{
  "arch": "fnet",
  "model": "CTC image transcriber",
  "dataset": "numbers of one to four digits printed on busy colour backdrops",
  "train_examples": 295000,
  "image_size": 32,
  "crop_scale_min": 1,
  "horizontal_flip": false,
  "color_jitter": 0.1,
  "tokenizer": "char",
  "vocab_size": 14,
  "norm": "rmsnorm",
  "norm_position": "sandwich",
  "activation": "gelu",
  "mlp_ratio": 4,
  "parallel_block": false,
  "dropout": 0.05,
  "inner_norm": false,
  "moe": "soft",
  "drop_path": 0.05,
  "num_experts": 8,
  "moe_every": 2,
  "expert_mlp_ratio": 1,
  "slots_per_expert": 2,
  "shared_expert": true,
  "patch_size": [4, 4],
  "conv_stem": false,
  "layers": 6,
  "width": 192,
  "positions": "learned",
  "optimizer": "muon",
  "muon_scale": "match_rms_adamw",
  "lr": 0.0019,
  "momentum": 0.85,
  "nesterov": true,
  "orthogonalizer": "newton_schulz_5",
  "adamw_lr_other_params": 0.002,
  "grad_clip": 5.0,
  "steps": 12800,
  "batch_size": 512,
  "epochs": 22.2,
  "lr_schedule": "cosine",
  "final_lr_fraction": 0,
  "warmup_steps": 640,
  "weight_decay": 0.2,
  "adamw_weight_decay_other_params": 0.01
}
Rows from block 2 of a small CTC image transcriber, named by matrix and row number. Rows with one number belong to one neuron. Each number is 128 + 24 x the weight over its row's rms, rounded and kept within 0 to 255. All counts start at 0.
After each neuron's rows are labels from the 100 images, of 14848, where the neuron reaches its highest value: "top examples" is what is common among them; "patch colour" is the nearest of a few named colours to the mean colour under the peak. Only what is clearly more common there than usual is listed. The data: numbers of one to four digits printed on busy colour backdrops. In brackets: how many of the 100, against the usual share in percent.
# fc1: MLP up (model.blocks.2.mlp.fc1.weight, 768x192), inputs 0-191
# fc2: MLP down (model.blocks.2.mlp.fc2.weight, 192x768, transposed), outputs 0-191

fc1.507 [115 129 109 105 104 131 116 163 167  80  76 108 143  77 152 161 104 168 136  99 178  81  99 114 151 134 169 143 120 193 147 144 125 116 147 100 143 125 102 142 132  84 127 117 130 107 144 144 132  83 149 137  88 123 167 132 157 128 130 126 123 102 104 124 162 138 129  88  74 131 169 129  96 129 152 120 127 151  70 141 118 110 126 125 124 154  80 116 154 144 119 106 118 129 135 163 145 107 133 141 128 122  90  85 131 157 125 147 188 135 148 112 148 134  70 169  87 104 143 145  72 158 138 139 140 130 123 102 139 120 161 148 140 119 143 138  98 164 129 116 138 137 118 165 126 158 133 144  97 119  83 122 148  98 116 143 149 124 139  98 100 156 138 131 111 147 165  95 147 148 149 113 126 104 105 110 128 148 135 144 130 150 123 140 145 144 120 130 130 113 127 112]
fc2.507 [108 116 111  85 111 170 122 114 169 147 127 118 127 124  84 155 152 135 158 108 128 150  95 149 120 144 126 121 128 124 122 118 146 135 103 138 154 153 105 125 116 150 101 122 143 162 135 121 139 133 154 137 164 116 129 119  82 171 166 161 154 156 153 127 137 117 110 119 131 139 112 141 107  96 118 129 133 110  92  86 143 110 141 129 138 102 129 148 126 157  68 115 149  88 150 117 111 108 104  78 115 118 133 144  87 146 162 121 125 117 112 112 142 120 151 122 120 132 132 147 128 122 151  73  80 113 125 139 135 128  79 130  98 168 144 136 136 140 122 155 142 147 138 116 107 121 131 122 125 111 148 177 188 126 143 111 119 127 155 138 162  85  72 160 111 108 164 144 118  89 101 107 136 122 119 116 166 105  58 105 195 154 145 163  98 167  99 100 135 146  95 102]
top examples: length: one (60 vs 24.5); blue ink (30 vs 8.3)
patch colour: grey (71 vs 27.4)

fc1.430 [116 110 128 137 130 126  78 137 135 145  92 138 163  82 117 113 110 128 119 102 149  95 109  95 103 132 129 154  91 103 126 145 114 109 144 129 103 122 150 133 112 144 153 132 177  99 129  75 144 163 136 126 160 118 106 156  75 153 145  90  97  95 147 144 116  98 123 104 161 109 136 114 173 172 111 159 119 132 156 131 119 121 136 120 168 113 129  91 128 116 170 148 119 154 109 138 129 123 123 145 124 167  81  94  80  93 113 148 156 137  80 104 122 125 112 140 158 141 128 112 150 149 157 163 126 143 103 150 153 137 168 122  98 142 124 124 173 127 125 122 107 126 131 134 123 108 181 124 145 114 124 115 105 158 173 154 116 167 142 128 153 175 173 158 103 180 165  97 131  92 128 103 144 133 139 122 127 117 109 138 153 130 128  78 116 108 101 135 135 162 139 168]
fc2.430 [124 153 124  93 142 128 120 117 154 155 122 128 130 152 106 169 141  82 150 156 108 140 157 138 131 173 183 166 132 129 154 119 124  96 103  97 130 132  92 102 130  89 143 155 116 118 120 135 122 135 176 109 145 164 118  91 162 163 121 158 114 161 137 115 115 149  99 163 154 143 145 113 141 129  88  99 100  94 146 113 157  92  79 144 116 142 109 142 123 153  98  80 131 128 113 147 130 144 101  99 165  95 145 164 117 114 166 137 112 116 144 148 159  84 136 109  68 128 135 113 138 104 137 139 132 102 136  81 121 108  96 143 174 123 155 128 125  92 133 171 127 122 125 137 133 121 101 141 135 102 133 139 159 174 109  97 103 136 147 133 128 110  85  87 127  94 139 139 126 103 112 110 117  76 152  71 127  76 125 105 136 127 121  92  97 128 111 124 134 122 127 122]
top examples: orange ink (25 vs 8.4)
patch colour: brown (55 vs 26.3)

fc1.553 [137 162 103 140 143 144 144 150 119 126 110 129 137 169 137 121 132  99 131 158 135 126 132 120 129 133 124 108 110 100 129 107 102 113  83  91 169  73 137 166 138  94 141 150 145 155 143 115 163 121 112  88  82 124  91 123 123 157 125 168 101 112 131 149 118 154 147 170 118  87 152  76 149 187 165 130 142 129 117 133 117 108 118 118 134  92 155 139  99 171 126 127 128 123 105 125 127 146 167 106 168 115 127 115 160 159  98 162 110 154 141 135 141 135 148 116 113 179 102 129 147 157  98 116 149 107 111 111 120 112 119 175 134 134 111 103 108 104 145 121 106 163 122 141 121 139 174 190 143 115 103 131 185 150 138 137  82 134 130 166 129 155 138 137 100 151 123 140 191 137 158 118 146 104 139 115 153 116 141 117 132 156 144 115 118  85  77 143  86 113 140 115]
fc2.553 [114 124 122  86 141 109 129 101 147 147 162 161 118 124 152 137 120 171 180 117  98 110 132 143 122 135 127 149 115 118 138 117 135 107 141 103  92 181 111 105 101 133 127 115 115  66  82 162 132 132 145 138 166 155 143 162 112 145  91 123 151 124 117 170 103 124 120 133  90 152  80 114 127  70 134 149 104 144 156  93 181 181 132 142 111 131  94 102 139 126 130 126  97 154 128 128 110 140 113 125  66 134 115 139  97 124 143 135 131 114 137 126 141 121 126 142 103  58 118 107 146 152 146 141 124 130 117 159 146 147 140  65 113 122 127 139 156 109 130 148 152 102 128 146 129 122 119  98 117 140 157 111 119  97 114 139 156 140 131 139 128 140  97 103 137 129 153 110  72  94 113 116 148 124 130 139  88 153 114 112 143 111 112 185 125 120 163 103 208 136 125 150]
top examples: length: one (59 vs 24.5); white ink (34 vs 8.4); yellow ink (26 vs 8.4)
patch colour: black (58 vs 14.1)

fc1.620 [ 70  86  94 143 151 139 109 116  99  91 128 117 145 104 107 158 139 142 110 129 150 129 121 136 117 155 155 144 116 145 123 142 147 150 108 145 135 120 109 156 108 128 152 130 105 151 129 115  94  90 148 170  93 121 158 108  97 165 156 168 139 155 143 134 100 130 126 122 185 112 100  79 135  97 109 152 115 135 149 143 137 146 184 127  97 132  72 162 144 122 109 119 122  57 159 128 124 119 110 132 149 113 140  94 135 138 181 104 170 127 165 116 109 102 137 118 114 103 148 137  92 108 109 104 128 135 140 150 158 149 144 151 115 109 108 120 100 147 105 143 137 147 166 136 119 146 142 137 179 146 143 156 108 133 134 137 119 152 158 115 137 165 105 180 124 128 185  95 142  76 111 126 145 115 161  74 112 156 132 138 113 139 131 126 135 169 121 118 150 143 122 155]
fc2.620 [109 150 154 115 106 143 164 130 186 139 155  91 116 136 126 158  99 116 145 129 108 113 132 116 157 144 116  99  92 123 101 168  89 159 124 128 135 153 155 108 120 139 105 137 134 120  95 113 134 168  90 110 155 119 110  94 150 163 106 100 143 116 151 130 129 146 132 121 124 178 152 168  76 132 197 117 150 189 112 122  96 117 144 131 126 121 140 118 110 163 133 111 143 160 131 146 121 124 143 154 135 147 139 173  57 112 118 145  93 120  97 114 169 149 134 114 147 175 122 100 157 121 111 113 130 124  89 144 143 123  96 116 134 130 156 102 153 107 145 134 178  71 103 129 142 146 141 100  94 116 101 122 112 102 150 126  98 116 128 162 151 146 119 112  98 181 134 147 177 123 144 153 117 138  87 151 151 125 120 139  98 140 156 114 130 135 129 129 102 120 163 131]
top examples: length: one (56 vs 24.5); last digit: 9 (26 vs 9.9)
patch colour: grey (55 vs 27.4)

fc1.558 [177 152  97 123 125  89 130 173 120 118 117  95 157 130 140  84 171 119 109 161 142 103 167 104 138 116 131 143 102 116  97 150  89 117 152 145  98 130 165 136 165 142 126 121 116  86  94 121  94 159 139 142 135  94 116 141 153 110  58  91 142 168 115 128 114 144 122  87 113 116 129 141 106 152 126 134 141 126 109 124 137 117 132 130 145 148 111 159 140 161 109 118 104 143 111 162 155 120 123 124 142 133  80 168 140  91 145 165 168 168 181 128 130 119 110 141 144 117 126 125 115 168  97 138 131 162 132  82 118 126 148  92 157 158 151 141 130 165 126 115 137  77 134 113 123 116 162  98 116 109 121 136 116 115 104 149 157 140 180 106 126 115 137 151  82 135 177 131 127 137 166 147 126 164 136 164 123 135 137 151 141 118 143  95 133 159 144  91 106  84 126  92]
fc2.558 [ 78 120 152 171 127 149 116 117 160 126 120  98 160 123 149 164  99 124 160 109 128 151 136  96 114 138 114  93 182 117 128 107 168 117  93 145  93 151  94 116 102 153 147 147 137 177 115 145 146 143 126 142 127 136  92 109  99 143 182 166 128 121 122  93 141  90  73 118 137 108 145 123 136 127 159 125 101 150 147 120  83 141 145 120 145 130 107 132 140  98  98 133 128 130 149  79  86 142 107 131 121 122 138 108  87 139 151 109 110  84  83 146 136  89 148 173 126 152 114 135  99  97 160 146  94  91 121 137 137 113 135 115 134  84 122 158 108 102 124 150 102 165 171 147 166 118 147 150 137 134 115 147 121 143 119 120 109 141 131 171 147 161 129 107  94 130 176 116 137 127 107 159 127 128 116 114 152 118  81 156  89 144 158 145 133 118 152 135 151 174 108 139]
top examples: teal ink (53 vs 8.8); green ink (35 vs 8.2)
patch colour: green (35 vs 2.1)

fc1.537 [114 184 122 147 120 150 112 127 149 158 115 114  97 152 150 136 100 158 109  91 140 145 125 126 114 146 106 107 124 149 113 116 136 121 119 110 185  92 168 116 118 140 139 133 120  94 141 110 130  71 121 108 108 107 123 112 104 162 113  78  92 105  96 146 162 142  84 121  95 161 125 101 134 140 158  78 119 128 184  92 115 137 113 157 135  83 176 153 125 142 125 117 134 115 101 123 129 120 140 150 168 140 109 103 118 124  98 128 144 136 138 173 144 145  97 138 111 117 130  62 151 168 103 122  93 107 135  92 139 125  95 138 112 146  91  94 130 137  88 124 119 144 158 132  83 127 124 106 139 124 115 139 165 130 108 106 121 141 150 145 153 108  74 124 133 111 132 122 137 160 117 129 119  94 122  87 129 131 165  76 144 175 118 108 164  79 119 122 109 145 114 123]
fc2.537 [103 116 122 110 105  92 162 134 159 167 143 161 108  81 148 117 195 112 118 137 158 140 129 131 101 144 151 157 135 109  99 168  95 114 131 152 104 159 138 132 130 133 157 143 136 159 115 142 122 163 148  96 134 171 127 155 147  90 120 134 142 161 121 102 128 166 134 202 157 104 150 112 111 130 106 187 101 134 116 136 128 135 142  75 172 152 112 104 158 130 130 139  92 142 141 151 120 136  92 138 106 150 178 143 134  96 144 134 146 147 129 129 108 143 125 166 125 120 117 133 138  97  92 141 135 118 119 161  97 119 135 108 164  98 137 180 153 145 128 100 127  79 147 110 128 142  98 107 152 147 123 136  63 110 161 141 116 136 145 153 101 140 137 113 130 107 162 145  93  96 144 118 132 190 151 144 140 116 104 136 120 133 123 155 132 139 150 140 139 125 150 168]
top examples: red ink (31 vs 8.4)
patch colour: white (28 vs 9.5)

fc1.297 [128 162 134 161 106 171 127 146 134 182 112 152 148 109 105 101 106 132 112 118 133  89 139 124  89 132  73 156 102 170  66 104 153 154 156 132 132 173 160 136 135 138 149 137 147 138  68 151 127 154 109 173 150 100 114 138 134 137 131 118 134 175 104 104 102 141 123 129 130 108 125 103 146 159 104  93  90 115 109 100 112 106 121 128 129 134  77 120 134 161  99 127  91 118  99 174 115 112 114 116  85 171 173 158 148 127 133 128 164 142 121 131 148 167 152 118 135 150 147 142 144 149 133 135  99 122 132  94 109 149 121 121 144 154 161 170 143 134 156  76 129 157 107 104 117  96 154  94 136 143 129 137 110  91 102 151 154 126 118 146 117  89 127 127 147 101 123 158 121 124 137 127 144  92 141  77 138 119 130 139 104 148 139 125 109 152 165 166 133  96 136 146]
fc2.297 [129 107 123  98 125 100 168  89 163 107 122  84 122 140 138 155 106 152 128 125 109 120 133 127 189 119 127 117 133 119 132 123 112  99 155 106 148 146 133 136 147 136  72 167 105 111 108 126  74 107  77  99  79 123 161 112 172 132 147 138 131 130 137 142 122 104 122 126 106 172 135 133  84 140 186 128 166 143 160 123 113 161 144  94 135 126 157 161 156 131 113 123 185 123 127 129 192 149  84 105 149  82 112 141 128 162 120  87 129  95 120 131  95 109 114 141 119 139 120 155 114 120 130 117 193 136 149 145 109 136 156  89 117  93 112 103 130 104 109 164 134 133 130 117 131 179 152  82 110 117 129  76 139 115  88 116 137 132 115 150 134 133  93 120 150 127 140 130 120 138 116 120 147 130 103 129 129 123 140 158 119 159 177 113 127 132  92 114 122 159 110 117]
top examples: orange ink (66 vs 8.4)
patch colour: brown (67 vs 26.3)

fc1.541 [163  91  84 106 120  85 104 157  97 157  90 139 119 158 157 145  95  86 100 141 181 123 158  87 107 127  84 149 111  75 118 103 147 135 148 109 130  88 123 106 131 104 109 150 140  87 123 164 141 147 114 120 155 137 158 143 135 139 121 165  98  82 141 125 143 142  76 113 119 131 139 139 143 134 160 101 119 102 112 160 157 156 131 138 104 132 153 160 163  96 157 132 111 133 122  98 121 167 131 127 101 162 164 101 147 127 147 138 127 106 106 136 150 178  97 119 113 136 148 111 154 105 139 106  99 138  68 134 115 122 138 110  72 135 111 142 117 139 159 158 108 150 131 110 157 141  97 106 161 107 111 107 149  94 128  85 147 112 140 138 102 145 118 102 154 117 117  94 122  92 159 144 147 118 138 122 130 107 141 129 108 166  99 143 114 112 146 118 112  86 111 105]
fc2.541 [108  96 123 180 126 128 157 104  91 115 150 147 179 116 135  79 146 137 115 133  87  98 174 130 111 132  80 156 145 148 122 136 122 136 155 151 161 160 152 140 120 164 135 133 162 135 145 116  89 139 129  99 124 131 116 130  93  92 125 112 139 123 127  97 106 129 159 119 105 166  68 145 159 184 143 113 139 120 169 179 112 114  81 140 125 100 125 107 134 154 127  98 117 124  96 166 127 114  95 125 150 119 113 145 158 100 167 135 146 128 119 140 151 126 166 114 152 154 152 178 107 155  92 131 127 136 124 131 135 133 111 131 160  81  85  96 105 127 166 110 119 130 130 136 131 158 135 105  95 159 106 144  98 123 107 121 137 111 119 127 119 172 165 175 106 153 113 166 133 118 156 154 137 143 120 115 128 135 112  99 151  85  82 117 137 119 131 115 131 113 176 116]
top examples: length: one (85 vs 24.5)
patch colour: black (39 vs 14.1)

fc1.725 [185 111 146 151 102  99 124 139 142 131 131 103 162 101 124 154 123 134  80  99 166 101 145  94 173 138 147 165 167 151 127 101  86 132 120 126 107 159 119 117 152 141 111 133 163 122 142 157 115 112 116 119  94 160 163 113 171 119  93 123 163 116 152  72 145 119 123 122 130 132 190  80 115 113 162 106 152 124 118 131 111 127 165 158 168 112 159 135 131  99 146 109 110 126 153 125  97 115 134 164 119 142  86  81  90 145 113 158 100 135 108 125 148 145 141 166 106 145  77 102 138 134 111 146 153 129 155 137 124  91 125 188 143 115 141 127 111 120 134 123 113 120 148 140 160  86 134 154 157 117  62 159 112 130 108 124 112 185 116  81 123 143 119 129 137 152 140 151 111 158 134 143 134 133 157 135 126 148  99 146  86 125 109 132 130 134 119 118 119 121 110 144]
fc2.725 [ 96 146 149 141 154 128 109 123 119 139 100 170  77 123 136 147 156 142 142 119 117 176 131 138 118 104 133 115 113 165 165 158 177 116 126 129 154  71 144 135 152 112 139 120 109 125 109 132 162 140 136 143 152  95 125 151 113 153 105 111 136 143 132 169 123 110 129 133 108 140 107 132 176 154 137  79 141 138 149 137 117 165 108 119 118 123  73 157  79 163 106 109 155  84 167 139 136 144 126 136 154 146 136 174 118 144 121 113 145 158 160 164 119 117 126  85 131 151 184 145 140 120 111 135  97 137 114 130 146 165 130 116  94 121 102 148 126 131 143 168 123 142 104 134 109 177 114  85 133 109 136  90 111 123 142 137 112  53 109 140 105  91 111 180 123 153 142 119 159 109 186 126 107 138  95 130 102 106 172 118 142 141 148 160 111 100 142 113 121 146 141 134]
top examples: length: one (57 vs 24.5)
patch colour: grey (57 vs 27.4)

fc1.243 [116 147 124 147 115 150 128 141 131 139 127 209 155 124 118 163  98 119 104  96  98 154 154 152 160 116 126 144 130 136 113 184 160 129 112  94 123 120 143 130 155 112 128 135 121 107 188 134 138 124 116 100 121 131 125 151 121 133 117 151 127 153 148  62 148 130 135 123 163 114 126 135 153 145 115 151 118 121  99 136 114 117 123 173 103  77 158 167  97 118 127 130 151 132 130 122 122 100 126 118 125 102 160 115 118 151 108 136 170 101  97  78 131 128 136 118  98  93 141 153 139 134 120 100  97 155 161 128 159 136 128 143 147 122  92 149 174 124 134  99 138  57 102 127  91 150 174 129  66 123 105 141 170 136 113 116 127 124 105 146 100 123 101 153 164 113 176 132 111 107 157 112 120  90 124  91 105 103 107 130  82 113 118 119 129 133 157 131  84 142  96 157]
fc2.243 [125  81 119 162 131  85 123 125 113 127 156  97  82 131 113 115 130 108 112 144 157 136 127 141  88 139 149 157 112 126 140  86 133 127 110  90 101 138 116 144 122 135 110 128 103 129  78 124 124 125  77  96 148 140 152  82 162 116 121 136  99 105  89 145 119 117 119 144 160 152 144  94 133 115 128 140 115 120 180 111 121 151 140 123 159 157 133 120 120 129 106 135 141  89 157 113 133 137 141 112 129  89 120 153 187 128 178 126  79 153 157 165 127 123 116 151 127 119 111 115 137 140 120 132 165 122 118 131 111 106 147 126 122 164 115 100  97 115  80 133 133 172  93 113 192  92  95 144 161 120 136  67 133  98 149 127 111 107 156 102 115 155 156 121 136 133 114 132 112 167 195  99 122 138 141 213 122 146 128 141 128 106 132 145 122 120 105 114 154 141 131 109]
top examples: teal ink (70 vs 8.8)
patch colour: grey (57 vs 27.4)

fc1.139 [110 190 100 129 163 105  75 121 124 134 128 135 118 144 148 150 122 140 146 148 120 137 140 139  97 187 143 111 131 136 137 121 161 149 112  91 140 145 149 108 148 130 188 138 107  87 128 139 124 137 187 125 122 118 151 128 107 133 133 112 139  95 130 117  86  76 151 141 177 123  95 135 174 114 116 154 115 172 139 111 161 106  71 111  93  77 127 105 130 143 106 122 124  97 120  98 126 155 136 148 134 120  88 126 147 123 174  86 101 116 120 123 101 148 135 134 133 137 126 103 141 127 118 129 150 176 106 125 132 159 129 112 114 126 149  88 129 141 128 125 131 144 120  99 135 141  85 115 133 134 100  83 128 116 151 162 107 157  99 149 164 153 122 126 159 127 169 128 138 127 112 104 106 101 167 136 168 181 109 165 112 103 156 111 165 153 129 177 117 154 142 123]
fc2.139 [110 114 180 141 129 155 178 111 147 134 119 175 114 177 150 123 170 130 125 117 121 130 115 132 148  98 113 170  96  93 125 107  97 117 123 138 165 140 121 139 163 126  65 121 185 136 101 121 126 158 108 164 112 143 129 147 118 127 135 150 138 146 139 118 152 173 130 122 113 135 154 188 128 115 168 143 108 116 154 135 132 137 147 139 122 139 117  82  74 121 141 118 158 121 115 144 162  89 112 118 134 128 136 126 101 139 118 196 159 164 107 155 123  84 145 127 134 152 144 132 143 123 159 119  76  97 152 110 139 110 158 137 114 129 122 132 129 115 115 150 135 124 125 132 102 111 144 101 129 173 135 132 104 165 116 133 125  95 121  81 160 104 117 129 116 112  82 161 117 134 165 148 122 120  75 134 121  62 146 103 147 154 162 128  98  96 123 102 137 131 100 155]
top examples: length: one (79 vs 24.5)
patch colour: white (27 vs 9.5)

fc1.685 [ 95 113 171 123 120 148 127 121 150 138 115 140  91 154 117 131 102 100 135 102 115 200 145 141 149 151 107 120 172 114 129 135 150 124 102 102 170 136  91 106 119  64 162 133 104 131 135 122 148  99 122  98 109 144 117 123 107 125 126 135  98 107 143  82 153 119 132 143 115 134 181 162 129 101 108 128 106 156 151 157 126  94 144 149 165 102 102 105 136 115 165 124 150 168 120 107 120 100 130  98 139 139 166 111 136 136 121 110 118 109  97  88 118 168 148 133 107 132 144 143 172 128 184 106 127 114 135 170 154 105 123 142 105  84 149 109 119  83 130 117 122 199 148 132 147 121  97 118 170 109 110 105 127 149 108 128  82 106 143 151 142  92  97  96 159 124 145 130 151 149  81 142 125 114 101 146 130 126 131 129  86 117 149 163 125 100 140 128 116 160  99 152]
fc2.685 [121  91 104 163 125 144  88 123 151  94 154 113 165 124 103 121 135 161 122 160 120 114 129  89 110 173 195  95 121 121 139 124 114 111 129 156  73 156 103 145 131 137 151 131 143 155  99 120 155 147 128 125 129 118 129 164 140 118 189 101 178 158 135 135 142 104 114 108 140  86 107 107 114 123 174 119 129 122 106 111 108 155 128  84 156 109 125 170 101 129 112  87 124  93 127 135 118 182 138 174 123 157 121 110 116 131 134 127 157 119 148 164 145  90 143 170 155 123 123  96 133 100 113 157 118 131 132 120 118 128 131 137 120 201 120 165 117 113 109 121 133 113 132 116 139 134 144 163 115 153 149 168 102 133 101 133 165 130 103 149 110 141 143 170 147 120  98 111 138  74 122 153 113 126 133  88 114 136 106 122 105 138 130 176 174 124 157 113 160 143 121 158]
top examples: red ink (41 vs 8.4); teal ink (38 vs 8.8)
patch colour: grey (60 vs 27.4)

fc1.158 [ 89  98  94 142 102 133 102 112 142 108 118 148 109 133  92 114 120 109 126 133 152 106  63 133 133 171 124 129 110 125 159 103 143 132 138 103 168 129 100 101 136  99 130  82 132 126 165 157 123 163 151 138 112 126 132 167 149 119 162 121  94 121  93 153 136 173 141 107 101 119 130 177 138  96 185 115 126 162 129 117 112  95 152 169 170 131 129 140 131 148  81  98 131 162  85 153 112 115 126 144 109 129  91  76  86 176 120 147 159 135 139 143 124 141 116  91  81 128 164 138 136 130 141 126 102 152  94 130 144 108 148 109 185 125 122 117 137 132 111 163 124 135 119 141  97 139 117 149 110 139 129 141 126 142 143 137 178 125 131 142  99 140  92 127 161 134 119 103 137 124 172 117 148 102 152 140 157 144 149  67 156 145  99 122 138 108 106 171 105 114 146 116]
fc2.158 [151 138 101 109 164 125 148 122 139 115 102 136 121 131 121 151 190 119 152 112 106 131 184 147 103 113 187  62 110 146 112 129 127  70  99 118 116 110 154 156 128 110 103 200 114 134  91 118  90 141 107  92 136 125 110  90 127 116 147 152 143 118 139 100 130 124 115 119 167 139 125 148  78 140 109 130 151 114 122 102 159 165 131 128  70 117  93 120 145 134 120 165 152 106 170 115 132 151 161 128 151 129 132 128 202 117 131 115  97 141 128 112 104 113 141 129 116 152 142 108 146 156 129 140 145 116 163 125 126 134 127 144 123 166 120 120  85  82 129 109 140 128 123 129 108 169 156  96 137 148 143 125 152 127 105 116 126 129  86 110 132 115 163 133 173 129 153 156 138  96 114 140 139 116 130  98  98 152 103 128 159 138 161 112 169 150 117 125 173  98 154 128]
top examples: length: one (65 vs 24.5); last digit: 7 (28 vs 9.9); last digit: 2 (28 vs 10.1); purple ink (27 vs 8.2)
patch colour: grey (69 vs 27.4)

fc1.254 [136 159  85 112 114 140 122 131 130 141 119 103 117 103 116 168 114 176 159  88 123 139 106  84 112 130 154 136 135 132 135 122 137 143 191 115 139 144 137 116 112 106 155 121 164  97 136 112 149 101  89  89  75 120 120 108 124 149 108 109 138 125 145 138 150 138 128  88 115 121 170 115 132 138 173 115 121 127  96 112 113 129 147 151 141 128 168 189 140 130  98 121 108 110 148 175 136 115 127 113 113 169 122 103 136 123 138 116 145 140 174 132 178 150 138 152  82  84 136 109 133 186 104 131 123 159 133 138 134  99 117 163 167 147 141 158 105 106 103 112 135 152 135 116  94 105 114 123 169 105 104  92 107 112 104 135 113 113 168 107 148  87 135 116  79 108 142 126 104 158  90 137 147 102 132 165  78 126 155  86 125 122 126 131 126 154 165 150 110  85 133 109]
fc2.254 [101  86 164 120 121  92 142 110 186  91 129 182 123 161 131  94 125 111 102 109 135 162 136 124 121  99 133 148 156 138 127 102 126  60 117 142 127 114 117 110 112 151 110 116 146 114 111 105 118 141 118 111 114 130 153 186 115  97 143  96  65  97 133 133 133 145 101 118 155 119 107 131 114 124 102 130 136  86 125 146 154  92 100 136 106 150  95 117 136 124 128 101 132 124 160 110 127 139  90 169 140 119 137  94 106 143 138 108 132 104 100 120  94 144 150 172 149 152 132 118 154 107 123 101  79  80 115 156 104 116  91 128 131 151 112 167 152 148 115 111 103 121 102 168 133 175 139  92 111 122  94 163 116  96 135 144 114 175  98 124 138 110  86 124 148 129 163  96 170 150 160 123 125 138 151 130 160 115 160 168 120  98 160 114 122 146 113 100 129 112 135 145]
top examples: black ink (26 vs 8.2)
patch colour: pink (45 vs 18.8)

fc1.576 [ 95 157 127 140 127 122 129 133 182 124 154 124  67 145 124 136 102 133 130 128 161 125 149  87 108 142 133 120 115 157 110 128 120 141 108 134 119 175 114 165  95 159 156  96  68 125 161 151 119 120 140 134 131 161 129 164 128 100 108 108 112 114 116  70 127 145 118 149 159 112  68 109 114 107 138 136 129 136 140  74  99 140 133 119 128 118 121 132 121 112 114 146 127 132 138 129 137 169  84 171 106 159 164 155 105 125 171 132 138 113  80 138  94 128 160  96 127 139 135 138 130  89 109 148 125 118 113 150 146 168 137 140 160 172 138 126 122  93  73 125 142 125 136  99  85 157 128 146 152 138  73  96 136 117 126 109 111 106 118 141 118 128 114  99 136 150  83 122 142 117 167 106 138 101 135 133  92 142 149 102 130 116 161  84 151  82 156 157 140 108 175 113]
fc2.576 [144 145 151 131 123 125 112  96 104 143 130 127 143  95 116 140 114 140 113 148 126 141 101 160 119 152 114 134 186 129 127 136 118 135 126 149 114 144 165  78 148 104 123 123 139 152  86  99 114 123 142 113 147  68 100  92  98 155 123  98 129 121 134 171 156  89  87 146  95 139 159 104 143 164 113 128 146 182 105 116  91 134 135 116 147 144  99 117 121 144 125 133 147 153 154 146 118 117 141 102 138 154  64 141 172  80 148 159  95 112 192 149 128 132 144 122 148 118 100 103  75 180 147 128 110 124 111 108 103 140 101 118 133 105  96 106 111 123 151 125 113 116 148  97 145 116 135 111 117 138 125 153 128 107 159 133 162  92 142  94 112 139 105 161 169 117 170  89 104 122 100 131 141 135  92 149 130 147 152 184 133 144 136 137  92 162  95 109 111 107 101 143]
top examples: black ink (29 vs 8.2)
patch colour: grey (68 vs 27.4)

fc1.418 [129 154 120 129 112 155  95 117 121 136  75 149 161 125 126 149  96 123 104 126 124 107 142 151 134 134  86 130 133 182 118 139  91  85 133 162 153 139 122 106 116 115  75 116 111 107  91  96 119 100  67 105 114 121 145 171 124 181 148 156 128 152 128  95 148 137 111 116 173 155 114  99  95 142 147 144 108 142 117 155 144 101 139 126 107 110 124 176 107 138 140 128 138 132  96 150 117 123 119 120 106 184 154 127 118 119 126 118 160 123 146 125  77 108  96 114 139 139 131 137 149 123 181 104 129 100  92 130 159 113 140 121 162 128 192 140 131 137 142  90 109 108 152  77 122 118 164 142  99  77 138 118 134 130 104 149 173 122 100 161 110  97 107 163 148  98 159 127 152 128 136 132  91 135 156 116 132  91  90 158 111 123 109 119 108  93 114 138  99 106 129 128]
fc2.418 [116 142 139 109 144 100 135 157 151 137 131 111  86 132 133 114 166 125 168 104  96 129 119 125 177 113 113 129 108 116 135 129 103 183 152 106 111 142 136 146 123 152 163 135 110 134 188 144 108 113 182 165 113 132 151  93 141 123 191 149 152 138 127 154 148 127 106 153  98  91 103 165 158 134 154 112 141 118 139 121  89 174 138 125 118 128 134 105 127 128 147 147 165 150 128 117 128 108 132 126 173  93 143 152 138  96 141 134 118 127 105 107 116  99 114 142 149 157 105 145 148 134 118 111 144 153 160 106 140 171 154 122 128 102  80 131 102 153 104 134 127 148  91 139 128 145 107 126 181 147 121  94 143  91 135 110 124 120 146 154 106 153 127 149 126 151 100 118  75 165 155 146 156 114  83  87 133 161 157 156  98 184 153 128 111 170 122 124 159  98 110  88]
top examples: red ink (59 vs 8.4)
patch colour: grey (56 vs 27.4)